{
  "decoder_positions": "learned",
  "decoder_tie_embeddings": true,
  "learning_rate": 0.001
}
Rows from block 2 of the image encoder of a small image captioner, named by matrix and row number. Rows with one number belong to one neuron. Each number is 128 + 24 x the weight over its row's rms, rounded and kept within 0 to 255. All counts start at 0. Numbers have three digits each.
After each neuron's rows are labels from the 100 images, of 14848, where the neuron reaches its largest size: "strongest on" is what is common among them. Only what is clearly more common there than usual is listed. The data: patchworks of several textures.
# gate: MLP gate (encoder.blocks.2.mlp.gate.weight, 512x192), inputs 96-191
# fc1: MLP up (encoder.blocks.2.mlp.fc1.weight, 512x192), inputs 96-191
# fc2: MLP down (encoder.blocks.2.mlp.fc2.weight, 192x512, transposed), outputs 96-191

gate.297:139104146121141120138134183136117121124088090147116171106131117122151141106118124160130140129115094102158146145096126156098119117129164145120128107158122136142153092145107115161110161159157106184184115070106137131094151114163108123143138124144165148098118119116137152118126128111167125103
fc1.297:115091135128119121188096114165125135132147118141131154126112130107118184094110130125134114109092144125107110140162144143115107121139130103147137129156146113160142138131104119156116127160165128138172102094084075150144133096169143138110153121139174128092124150126140157135134134164109150117
fc2.297:156127106134152148128123124140147129136172108087134125110112144118123150117185110182142074149117083141153092135135115107157164112127109141154120072144120122120124126077109114121111120050110154127102113109158149117162112127114140141151127150137126129159168150136089152115135124137163108112
strongest on: yellow

gate.270:135148129137111120110109109118149149156134133109131134108142158131125104148099104151153138087148144133144117118097129124101121124115079107085150117161094136119136113132144144118108136118118105117091129105115200122138151057127122152162122159122123123159092130129122150124118117134179142101
fc1.270:132126124123100144085108174129118157167152145116086108124128136193163164103101097139125158161136096156130119129115152142119122131119123156128084109124110155101164114142130120137148187130083141139143148116142184115158145125135138098142093136113085144155128145105141086162100122089085100111
fc2.270:132185122138170106097127117120153131130166108094124074138141132148106181176135148118150122127122140125161137105141134128122140136085100111124148144143100128114138158114179119146127091065144111132150100099119127096143130128105099048132159132096125141118148144166098117120121119140137125123
strongest on: teal; purple

gate.52:133146106132136108087128149103094101108053145103120156130119153086105098163149130161115151131158093088143143139102118160160100125121124102112154135136110106081127171130153091108116133105161088131147117122131122095091105152119124109111142166137154101150109128160110153105111117115176078143
fc1.52:125154140104108144126112170106135135111135167106150111168091127124095145145104162100117142133139140136133116100140094158154121093086121088145096154089154131093114175119104144124113140160140148132141101155144101112099121139120109100100124156164083110146125155121140076112138118116158093133
fc2.52:147098123122144116078149144136144058135134100134165079137147137137129151127175134174132079130117105130131147114128130115106149156095123109116154118130136130107134178122148119093154121049109136148155139166179140108120147119140145115146152135132137120140123153147100119120115109132110098147
strongest on: yellow

gate.496:113125119131165082119129166142087103104124102127150122113128132166159121143131114096124112111126138137136151131139108159083141158112135121113162138122100153153115090132135151099102159075118122108146136125166165086141166109126113112135148143094137122149146075111134142171063127139134104127
fc1.496:145138128122108161170104113113164128142146161163105110171091131171091139102146142098138121128130118105129117115140100117152113096115150128144096137113127127092141149127128130132098153129130118090110110149128098126123186186113094122092118165123165111097132156122116128120171160133140099151
fc2.496:120108160150126131180128145142086138133179126095169160126148121167132062143104088092129120145163143135105165131120150121109155077140145073132134134109097109138120106165104151119117160108083163126152139095116167097155156104128124149106160138111111160139101074101109138155120146106107110129
strongest on: yellow

gate.427:144171113100148123140104125155126112147114098115081146149137111126136133128134168126147124118122123129109104125148159118162110136138141124096143107115167106123107124137151184109138136117135135130135115139111096141127110110167126129079131153135156124074150199106143136136109099108128212143
fc1.427:140170119100167125140116135141098117169124108100101133127130129137140121122131173091123154134132123173104097101167123142141117122129144112092136118104156099148121123140142151076137138091117153152099129128097142149124120115175140130099111164135117097088167180072159130149130116116141135125
fc2.427:112080165135089123120117104123156145109127135127148134139190216149137127119117081169133100110120145148120146110137138134104112092112120158144124129145094158187139149106076130152116118137172121131118117153141095131171179142135079134131143106112130112125106101183089142103122106139126112098
strongest on: white; furry; crosshatched; bubbly

gate.38:156124147106169142172136164136114107118135142151119113143154167117108150117161126134110119134139121123078143141155126144175168143138113168144107092128117086131145128125146090122132109108139094138093110138095103167146130135128154176146133106133173145123126133147163133132122158154088086128
fc1.38:161144156126127137066161108090139126139147131122105114114137175128094128188127128133141172103118103115146129153141106164120129165101085136144143134136082142126119164168129102099114092122143097103139144127153147147143148128150130116104169095098152118164157153142152087120104124087046115122
fc2.38:115117111094137114181107164117106139115120157116181120102103102127128105099176149139129145137092125122092114138149118166131163119124128119116093091128152126165109104115151115122116164112139116128112080118138105141117117136098120126175094146156127144102084088123127115092151124145141127134
strongest on: blue

gate.156:151113110131144112127172129102106131134119129157144103127146172124114128124171148124133148146126089131150123130127151169143162185110113111135139139141066123099142158118157117128130119068156101120119109104129154119146128109070120147130169115138106128188091115137123120139127178174115039116
fc1.156:128121159143103129102064118139154104122160135106096138119106105117167107132133103146141105113120148136106145160109092080121087104135145164103122143105145148155115128140108111113154176171120148122114189167139113121105144168185147142101073116071148123080199098106134151131138115105117145115
fc2.156:111130085129147107153179123063116116142110114135160119119130157116101102132185164120136207138124112173152151132115142147103143150124134103176127122134090077139138165098167114153108042084152119146146122125145122149137134114131122155104146113149114128224085103120157105112138131138152083152
strongest on: blue; yellow

gate.442:191094170097182196132111173138098119117151120157112132131111119161142151072148175128136104172110119160144122141174098149146171113133173150132113126134145124098150107126113101100126150137112153125102101120116142150119150151112115128149095081152102159102138127091136079113142155116082091135
fc1.442:166076142079123159128158135108122111150132067133120138154127169148078170119108160115123109121150141143131153153167140120150147102148162147151142107146096111083163127163121090157068089168072111109116077145131151142114167147152124158130117132129129105112129169123147092110113147104103147133
fc2.442:082159100155167100135123097134106114151075131149134113119107081084125083136115114148144148113128146108147127142089137143178117155149113107100145134142132130141144181085145100137123141084178110124152150112118090138105103169159160143118075136123130110153101131107191175138118091123145130082
strongest on: teal

gate.324:109097127117108110128146140144098130099156146143150147142135144123134076139167092108185082161141114099186132141117132100111114137134132162159108149185116166096160137124108082153133115164138130123117115129152133133102106109114111096162096072110132186107125162150166142112124120117123120126
fc1.324:124126142127138132108145148100141122139139111126123109107142128140130116102162119155099159146142117148115135108128116131136126099102104106144115133067178091154075120086151115135139173092122159131138127148086138126135091157158156134128121150149101111103146075079073101131133136107117100150
fc2.324:171141161145154158144107142097147116153168125130105141117134108118115114117124179093181117160131141109126087116092174115134142075125170127158155175114114136102110135155169124099102140171102173108142083129091137090122138159134142110117090154087155142109160135125152101146159132148070105129
strongest on: yellow

gate.352:107119128128118118131119138123133112117133120108136149138131144105084129120115152140101120123131147185194090128092107120144075113098118126093138145146102131121101156123141153126112104115143111147132145161147078140123139146105118163164159143098135144126099136149145132130176081144132075163
fc1.352:126152106128104119119138119141120135135156136154143096146105109124181116151137084114127082122133093113038142160142158135115144131174159139138054115095142116165175108115132130153136155120149159108133116132151149142123137110136144135101080125172141078146160123149130151154097144135127167124
fc2.352:109119123130178109140125131070086151101128120086169136131106119130108101112142177146140172116131157137196095153074121130147104125106110133100144167148103116169109171125129139125099096150103113122103129101132140126122121170134135112140194160095152170146103152103113111108162107149144113128
strongest on: yellow

gate.135:108140124131079124111131157144138135132101137104145162139123113120104139170125149070143150124150165129121143109118137122166120118114140087142128102138146134130143115155139113129123124155154101177117105104111110120116119099135121113140109170138132156092092125122136150118127194100110124111
fc1.135:093135151112118103131123129171130135148101145133171150144156094131159149121088122102099130110147163099085124136183116132119148119169139080110152100149184118140131074144135088176121149117121105130136131087131117176134111101144151129152132138172098133090121088145109123107111130094136161106
fc2.135:104091107119119146116098103126122081142147115127105140130132137110137095109112085151134139132142093139127110157138144132164137126088156109117159134125101099141137129158119104093102104113090197102194096131114145132179132094153142090145114136173171133123126131116108114163138165151121083111
strongest on: teal

gate.227:144125093154124111135127130198135131080169084126118131103120135122147116127134104110135076132160114139135104142121095117084142132139173150116109130123098139152144089139179147138128147138177122119159082145113076141096132147156143147140124129094158081154074160161113163167160115137139115149
fc1.227:111152138139118138127137143159166144127149124120082124125135137098104103116118142139118118147096120077136161079082142143101144102148064106145153134160112135095136126142095132120166107139109094145102132123109130125093120114154129139097130084127109123175095147130148103106137146119165155167
fc2.227:142071111092130123147118069053140148114094144139151113091144140137136141142159108133144115106108098158139085129129110144122143142123148107133132104103139148139129149133146139145141122177135184067135118159154128142161118132128113105106106125136124099120143124172117085070132165147109124129
strongest on: yellow; speckled

gate.78:112122115111123131150142098135097115120180098143137081156155151084099109134152121120148103122137138135131118159152091111109151134150121122131132093116127146089129082146150118101117100102128131097131120144165179145140137112103122136150159162094111118134130115133144134162086111091090155118
fc1.78:130101129109166173143125166153118151108131099091136130108146156128150113108090126137117121150145138135126124154161108134081144131137150104120149137149128129074154087136113081119107132112128142145147125087093075139125120137163137138117143134106116108120159148129107137167081110103163167131
fc2.78:120144146109140094121124129103161124114078149151168105110110129146139157131124135125120154116126140131116160104134143167147104158136114141116102145104163170113108155131134118095154117187102094154118140159157096143131141134128131156135126076128146113096091105147144108108105145131073158110
strongest on: teal; plain

gate.194:101111116108149097159116070120111131112138128123128104137163147144091137119116122136101131135144147152093149173193089133155162144133115149136155136121097098117143152135151146131156167151145122100150152166132142137145111139155105136061129158130106129135134159147103086111107136174101109125
fc1.194:086108111089095068163159151113117130144112122119117149167164145103123136127140108147109114118127140141111174144104208143104129126136096103124127132133139115130165136145127115183130105150085173144169193135132115108114110090131114122126127168144139134129117152121160133105128150123156154119
fc2.194:179158096115125142073165110114139094146103132169114133124129117123108134119106156095120104121145124170187126092121135104164107133131147106113141110136176111089126121144115086113139115103165112106108140088136159137121101124079081146136112141097091115095143156110123136117143113115145149095
strongest on: teal

gate.167:133081143118153124129130119172094114115125092162158121145155152100098144103170134149125095139149107142151121147166149138120145096118170112153117142145108094105134126143126098139132096136099139106157082132104117116131145117122098114172133135136133156105109156127121099124106120117093114117
fc1.167:113138116123121137101158175129121145125110167087158130124132138144113142167127119067135146139101143146115095110102130128148126128127123113138111124130110134137125134098168105134125140116153151150095115131136134092110102122107124122144136169124126140167062109133163125137146162163193083134
fc2.167:165122137141164139112131106148117115096142067121107071140150178153161135096127150155110079159121099120163129133152124103126109126097150178128133158104125097107139122145128150141134121122095123113121108117118157125113141132124122129150132109081132133111179166129054146133144096139107131143
strongest on: teal; red

gate.506:125118146165145083109166177155073098089101095083151168103127108096151133148114131101111150135150108138115151128115118179106136150123119114121123145128100143182133115125134129087134133141125106147158138126145151104109115110135140073139115134113129117148119126106163179149091114104190089123
fc1.506:108119136135147091060154145145126118140116108098130134077129130114159100175147116118137105135137094127144154137077136152108135148112121140097175112142107139131096100124135142118114122122137140124139120121135184100124134110136126113132126120116107153135125091139136148133070115138126113123
fc2.506:103143114127114127139135124082124154137094160171104109127107117142121146098132154138159152113117158112133098135108117108195113121165146155145113107129179162146124174104142106144120127124165120107132124120118073171127111158133179144110092141159135097100129151113170110089111100129127137098
strongest on: yellow; purple

gate.245:162117128150137139152086102137120127167118128100082158108142158154143147125079124162140142094126122136120081125147110092108136148121137100102150130134140097175115111127118130131153108147131128131088153130095109179180095122118143127142142130161117104107121137111101146123149136126119198117
fc1.245:127150100134168133089138141161100107136137128108099113127121097107167136143118168121110171138118131158122128165103163141131150127128163151140141124108116123145160093135137140125122123140112118113161103166149156139103120108160115127135071150131107128144110167107153146144113127163109119151
fc2.245:125142163114108120183111133121135146105126151088165190124147124153127146094127130173130112144126139112109101166127143088153096127136109108144154115141133116168128130119106126122126145101121103120111120123112135125161127139113126114096174115136169121134145098162063144149151136176118175071
strongest on: white; crosshatched; grid

gate.112:114137148090189125115119141148125125105091095126108116127177136128178142137170132119115114103126159112132157139117172151132167118137134156116103111156091111063139104122128142167135121109104096129117121105155107141112195132114134128205099123160120140086106096177100148158050108122086129133
fc1.112:152103145098067166131142151110121133136134133111151159147126104109115127113059146127098148106154124106104126108167103105116133138132111131111126120159162108138115155130137117087116120163139130117142138139113129118103128138098167144078141151132167080177115130165119059115166113122099138129
fc2.112:103140067113164104135120115160159128113119167150175085127087142145149085133161106115091132115122102152145160120105121160125118123131158106112118114117116145116114089128135129146149173101136124115104127115169158139108127122127091131147125143101108129136130105088135148115099166120139095169
strongest on: blue

gate.503:151129131114140144157129088112103129109132094122084123136136165119105113113116136134116126156170105121163150119130095147107145087151158162109129082139129147102137166144135124112095148145085156122150127114114166148116131138126123135126142171126150138154125140113102109101118132049127138100
fc1.503:126131100129116124127116129086153120139116166134119115124076126090136167178155125083148168142126127140149129104139101141157123128105129074151116144106122136140094120142099147136128121130162131133114097142133121139158102154115103147115111105121132147103085114122150152148165149143163094056
fc2.503:149141140102164126095126111130149105116137080070113139146155154155137133159166134166149116171123136125117148118184099170129139149088147090142145082119132099121153126128121177119133106114115137147107102132125128105106116136126108109128155121123122131129148121132082153100141133108146152084
strongest on: white; speckled